From a checkpoint of a small audio frame classifier: norm batchnorm, trained on telephone keypad tones over noise or synthetic speech.
Rows from block 4, named by matrix and row number. Rows with one number belong to one channel. Each number is 500 + 40 x the weight over the matrix's rms, rounded and kept within 0 to 999. All counts start at 0. Numbers have three digits each.
# filt: filter width-5 conv, dilation 16 (model.blocks.4.filt.weight, 256x256x5), inputs 247-255, a 5 kernel for each
# gate: gate width-5 conv, dilation 16 (model.blocks.4.gate.weight, 256x256x5), inputs 247-255, a 5 kernel for each
filt.53:447416432472491507549513457553480493503509511536467507517552517484478549475508571606503531485491492491480462455540474552518524539594586
gate.53:435479375558462535540515507539512569494584557484458411490451514485517529543515538591462513503515527531524547544584522574454442459460516
filt.54:442493502441422490463521419488468465455564575484519569414454493517508512498552467517505434484499508503545471490457571460549525524486346
gate.54:493489506542473490423448542541481520499604627501486508339399544532545477430462489557460506489483495522524480485477575605470523526425453
filt.55:574476519440449519501432494448543397496475459526548455508530502520476496475473473504495524499504496502502518534506451524506462526435459
gate.55:556500543474495466461515559531577598543526538447403430396445477471521410449479505532511475517520518521517573552599580604443438490513493
filt.56:518451492450531501558545528462497500480482478502480498458495520486506532514542485457480475501497494499504521502497519495516474431497496
gate.56:471554476503518460454499484464563539521550545407455432501466480496483536528466495503485418505507518523514505539501501516443522420453479
filt.57:480476479484499489509467522510451451465480531525500474484507452477530495497442494536520516495485501496492456493427430459468570507516524
gate.57:469545538448463500503466526502562605544576573429467478419464493476507489434532489545515516511522514513514521501564481509500462494405450
filt.58:497505520557508503519518499523471500500504483343479455464365547484495496512414395444425452485490524544501522527492523500419428469436356
gate.58:533534479486508525515498499517552525501469534506461527448457530518438506499437471386539489524489495503488515477446516530432517288522418
filt.59:484527514507507426466469457458445482509493484480479459491484441471477445450537542507566585484527536532499509506513545489529504480528597
gate.59:514468530474490538505444521538540509591520506487490509494465476488486476510519497410523509531497515502511520512771541524468485480474448
filt.60:501474519497521524488468488516500481429487508512518504548549522507518489512430482482514507499499511486480529519539412540483497576540523
gate.60:483514500520531569532432494557558604532580558466513466480453501487532475464425458580421457516493510502504656559408526578408478501488446
filt.61:431502473495460491496474502485496520459432449455522438567532295492516534418487494497546533552497524536487442482517478469419485530479477
gate.61:511495499484474541499551526552565501489520531499547552541570494569553470500457462496538526509492477501508492495428476499479529464556478
filt.62:581564514413531464512510520498500508414467493456500537477424363445578444485504473504589477509492490474489571453454484637524532526590527
gate.62:544506498507464515503498538530587574528574540503499466517479512451548461579481526477483451525530513516524447495519549501413442450497420
filt.63:502428546533457511530543457470521509497579473488490474492481557526583552570519496477482566498482464486489572488459485520540516537464451
gate.63:498489483493507474465547536487582557563580551477450467461442490458453477478515573499459460520509515520512525515593576608432469445457481
filt.64:466455438458453482500544583500514414497445467472538484505491579468420579529496545538560591497503490502488517444521487449511507528570566
gate.64:535557489555518415544540528519585575619567554481437423491461498495473513477462515558483521516505514513502501493542546524457496442446431
filt.65:487511459513522556520555506605483532565456473497504472532527459459499525444566471465505479502498539495510560496444403499550494511494495
gate.65:471491456544534491462496479485481527543549533483469349475450475456535503458498534604463538504521537505510491560425537488444466475435473
filt.66:556523502510498491472522504520463451450534542486456488455483441510516489512536487480526562497472521520520446496562478396512522492519481
gate.66:493486508508507490491430464466500522514533523520547526515525531438614444419464448573451477486488486493524549512389548537469511531520502
filt.67:254327738383343545492430490536447455545448460499481482463516520496538471543572526439436571499507499476486463490498483514534460484452534
gate.67:519460551526526526556490527543539566581600576524514492495475555431385505470471507561545491499509522493517463509531479482468431516483459
filt.68:470490518420514433476537514483467502537455470567550526503513501594580460605510437432506556496484507496500466483502539441547511470497542
gate.68:485491511425503531481500522548515559531515588544480516417452540504522427557518533467559585494512503523529523493505530445474499399490512
filt.69:521543509515529696656481707788479485487513473559527465506524603536537560600536513519592587508510531518490532476359470486523549518555527
gate.69:506482482501497484516386466516484484489496485477504528536491519478487452514492533543469505484484501509487448432583465438458461514516492
filt.70:513496404529498531527487506491517461511447456481524429534501540463489511498538508596489502498497447513488506440560403468593510552547599
gate.70:520479380501416492493552508536548505408553513467477476489463488472541481505470453542464460506494509512518546473465532448486497492536505
filt.71:456547503478476467479533523525514482520494489491527584523563472440563525459507484358517526499487508530499543499430519508546513459561471
gate.71:516496489505519552523486489451583548443517470471418460499516496456430495504477552577520537533511537521538549527580526500456491510498448
filt.72:492521496514540498508542489485528559520560531494536499513487500506520487452538498535461485515483516493501481493412459428463483483409419
gate.72:525504515464493466482520514510471460548459479493538551534511521509550491509443457572475469513482494479506545552601526515488500521506507
filt.73:461518426481485497479463389425545560474481494468445461547475471451441471505524494493557498505497503498504484494452493423432472489510543
gate.73:485535473469513543578499515463510578589516532443404413449465517489493501497539557536487476515531520526523568552699465552472487476478470
filt.74:411489467516473532457489484389518453495508460476467463521454503465479489405473558506540566513488523485496454485407535546414556519492560
gate.74:510488480457471587459485515480544534555503547507454481438445562508482445493466530539456542518498509517508462481504561510397497415395520
filt.75:454492454499485381406559426390481518437486482554508507492531390463392479367490526481480538466513498522459442466453442420552564535520553
gate.75:471490492444464481535547543494512518480523488476474513459451520526528564501515522495472514475513499502514521503778606550506522484501512
filt.76:551462512494402459517543546512526536354498453435452562460480454472526477440543559495588571529515479494504509599484501530527517499511530
gate.76:543504425456495539497548533477540494579563550530498445443458529493482521507458529509532550507527533524511507440476491446498527452461495
filt.77:495562521526465453454446528490499526532546500493479452458461469471491553453509489560502539509499511517507545518571516532477535506462460
gate.77:485496537484533513494499520488550533555547530465458475468488481413465427494491489487533496525505522518513587528522601508473433439490470
filt.78:490495508492398513516479450531477497491473494506486522550523526485572528532510471447475487493502503495506495488477540464518533530557493
gate.78:528554509496549520466501483479523556562564569466472438403446516487459469481512466475466458506503506506505504513478496494477422396403402
filt.79:537574523496545506447506456496518521504503522492509544565580587536447489614547442454476431502494483462496551551425494483562510440467519
gate.79:546516468482520513503508484509516534534524571514506479500486505521493385526499506476457486476502505493524511514490509490539498488566463
filt.80:532501392520497512492509501480532522507532497535518537503483555540507477548448489510504464497499522486522519495458525480528538461498509
gate.80:533504528540555523472565483467581513515517506460481422419451447485426476486500521478474488484488506512489511471544511496479465434436470
filt.81:490579489494517533492531509551497540540518516434496516477478514509528494513519533539492490496495486493483425482485467562452555443469523
gate.81:450481497477473531494504466510558568572529571452430460411443451466479458462540503490550503504512511514518548545545521512475473424437441
filt.82:470501418486556538583499518506484507497498547518535487489524564433516446502516518528576530502503527507496507424465530526513433456562522
gate.82:481468494458466525527573467540563528563533555421434485445477539520482499553476518477470461509514506507513508501566550529400427415453426
filt.83:555473618561514562421489480462490489510504476509488521528562506525556490566532471509484560500499516503508528482507441467517487485542501
gate.83:503497544490499500457468532535542526565561551454412416408447441421500456474538525516533497506517523514517539451474492483475461428422424
filt.84:542527490453479508543522508448482484546539474541605545476532520424580452541451511452483483521507498489504488498546513502502502478484483
gate.84:523488498485495542507528531513532510431562513496459474465440516548431454498455501628551575500497515530536482445402480463468448469470471
filt.85:456407475511452509499519439495467453502475482504511476528434551545539501455484523535486588494503488501499476468453434585512521488415495
gate.85:455483459501538559517505558515515501518572586473478388404444439464478498388494460558453429491526538518535608452463568527517474446448365
filt.86:471495498501492489501520481546449462464623620530524509376403516512517490416486498557386462477492484550526469502494581536512517513355382
gate.86:507501522534508465475481456482474479548527545572578518463467507583461391541530542541548551489495486495515581500495547540518557556545555
filt.87:508484544573506488461502452468487473490496515465484502508485490535517522479474498478497510498508497504492510556536497541487489448477495
gate.87:515442577514503517518492500552568542538555533427484477456455513468475477448511519470524497514516508511502522574499516501439474492518475
filt.88:476430471502508500523501569524488497520488551489456442446522515488508493458523527544535414493512496497488496516501491483510518544542425
gate.88:524517503575461526502544463520579542519565508436443453451419494467438452517497538519456507518521522529512551476489478543427458403423484
filt.89:486461514537481502527503521590489492489532527539502494528485574541538521559485460523441473506496503503507474472428574501467468481431472
gate.89:603520463476474449425498475476538548537533528447405447448457455445441453424511484554500546512531523501520480476578469493484466452446477
filt.90:507488501498464518477502519520561542510456471474441481567584480490482484529528526477547576531517507453468511497491355440479530495617602
gate.90:501483529523541483518521550549456510539612569568532533407447502493497344384531468547473536460474464524519479534431485522489521505394478
filt.91:464508492508532532499514463434489457534482449544533395519479508512485497489466464541523511482482500476484504502511511411496544556485493
gate.91:503545508505529486509541495492431503624482485461468264420426556492501520501483475585477472507501517508532502528498560530443457552449439
filt.92:520492355567535409451586439469517478453451513481450510476474490566549506575456572445557531509500476480487487520400574424492541455552469
gate.92:489498598436463488478493531513516583558588581529515476463437476465515517449465465567512455496498520512515510555570533560506525575475406
filt.93:442512520438428457484433486465494484476442448479482568463496498476522474524538534394548525495526501512513457528465491503565517474529495
gate.93:533525527520510516523458511516497577478527526517470487472487480499535450466478445626429509497501512523509533566417532534436516485472446
filt.94:413472548465406477497502454500469568496486510453510495504464525537484560493537509451529545512520533491495563596538530598536514530535588
gate.94:617581381587555481523557479496521515487498524487494433477459420425476389467492457590506510504513500503509448473577462463480499529551433
filt.95:507534519505408358349450389380482478446440502503470554562436407460421437389519489523504487493507487498490450508469507522466477484506522
gate.95:495507544392483496510453438450494506508500479467449463448472512503528467488461502450512435503508502513504497582542560557436467460510503
filt.96:520495538484577488613536420471512482552504535496496497409535479424494371397524492479540521487486500514505565550428513541541534471587530
gate.96:493468545538415585523507476514545536560567521568467436467392526511475526482505468498469488502540529529511474485500466473474429424423409
filt.97:520539538572500522484526482475465458428487473439558557495492506554516562472480365489538527494507505513510493533460477434539450506541537
gate.97:496539457519510462496518457536511531583538506422446386452471462453441471480511569492481557505508513509520494483472455439500495459462483
filt.98:565458470527560718656409643658535568496542513478487489498502562480535537561589498471507499520538519506505554510427435523415443480478477
gate.98:468477508434455450483611447434548572548484476474505527457447431453529501492546485518539485488482479488474439468620401441516504519491498
filt.99:492587560532513469468532474543562569619546547479526479477502493530495570548513500482477434518491507500493404464452556489385459478459397
gate.99:466449478563512531466501470523508517512555601479489437472478458479513581511528512554578557506504512515520562500540521506547523427482490
filt.100:468526511502457494538482502522496482524481490480461450457461532486416434486481493508542519517510510495498490532493546495429495494510523
gate.100:513508515524505529476517503475580532489512581438406435467405452528472497467538513537484559508510504522520503438516493439498496489433441
filt.101:352380370349325505567535516541485512505505543470487479448483502462490478529523535538510504518480520509536510504503533498487503468503466
gate.101:512517262515533490481578480478487485435478453458504481507460536522527523462463465574492483482486494479486505473549452511417476472529525
filt.102:504537522513523529536556494499508501557509542478479542499488489498546524456514506450483501497503504499493510560460526485497538496525517
gate.102:557499449490506505525522523480569555516565585462446454476479517522497549453484481503497477513508525516519494563499511490500493464447484
filt.103:467484485469462457510494450443500497511493545423437464426397519542469440407532539552515523516515505501489490494528462507389473518445286
gate.103:474475344523498487459495490467536545498501489504514430551514525477583503521490460499461460488486512481517472494604499500488436468452502
filt.104:430522467464471572481463492600423500449509525574530576511564483480496418564544492581612471519494508504530428487496470432494489575487402
gate.104:538467486479528535516488499476551570578592583569459428455476524494546513602422526502506528508527524505511454537503511437413477413493418
filt.105:528504514514499479541526556582513537505525511486519495507457580496539521517468471505497523480494492512505526538503514571501528550499466
gate.105:475507508510518510487462514546580532522542553449450450481468509511528489534487528523475446514509519509518529444494529515471493467422442
filt.106:569505459494518505483528514529488462494462476546554512493600491482480481494527497464528466493483500503482483511494523522538505451480486
gate.106:537495465534540499508561512556509494683590557502440390455456472470351475527496500516471533509505532511516504478548509546518475386457453
filt.107:594609402568505489459485518482510525506487532436430534465398476477498444441437493437475508519524525521513440566463510476378510475400305
gate.107:574536505552533488527479491477601581548530537520506459497515519539493588501414459490450463478498483493462472518652509491432465522449479
filt.108:487469545475440392462623426400467474530448515479529514527492407473497523499535462492516482508518514473506517558463474549559467469505459
gate.108:462471517440477522515489444433545554508475496450490515473470507481515423435440499508542503530503496496491482494603510484429427526513542
filt.109:476500499484476519482490442462467437515410443529502544522564454462491476560478493371464496510479497487497459510472560464530592404521521
gate.109:551456506509528502533491480486555556657526514533497535510494379457409514426513503415485506522513503522521488495484538512484455404466415
filt.110:482452470521456458448461454411498506518470497487483536591510493535468455446525545517508484509482513501502525432525515470542480467519520
gate.110:502495503506500458490495521423527563593567520434427451457483465490461468478517493498546482502523521508499473597557480499396453441482451
filt.111:460530503477485503474552470479499519556540528632546508465550493507469447563524469489468486499487500496495484537435553531555555509493507
gate.111:492534481482459485515555524491552571587518517501439477486477417511439475502480501479515563532531525528515421399462486398467470375472544
filt.112:526499497473443419487499466469504473445458462494458509489542490496421393606504541538564540515518485498509642560509510418541485548540565
gate.112:490531537485537531526509510466516534580512542467457448403479472450470392516459498530551585501512522525504478514454542465414463419520580
filt.113:540452475515494485481426535490547508338489501467468699616575460475575488508510533368509554532505511478521492438416443393544521449557581
gate.113:467478469501512492462508466512471491555463492579547467513543469478508463489595562447552567526505527517494495525470520476578562496534554
filt.114:499526483498618553580492560534477526475496528528550471523580490423452452492553511551509377495484490476496431463474524536420464581570490
gate.114:504451499505547510534468512520553493474560540488469458454491422533504498472486544578517553490517512544514482515561548485492505484441417
filt.115:508503556462469554483517500456500498484521534549501492483458566433461458556459517487448515482507497509514433488549468509393495516470546
gate.115:491506515489506546489498502497542538575559506484488513426428551530471544540471458524544446520530515493508451508459540524436492424500408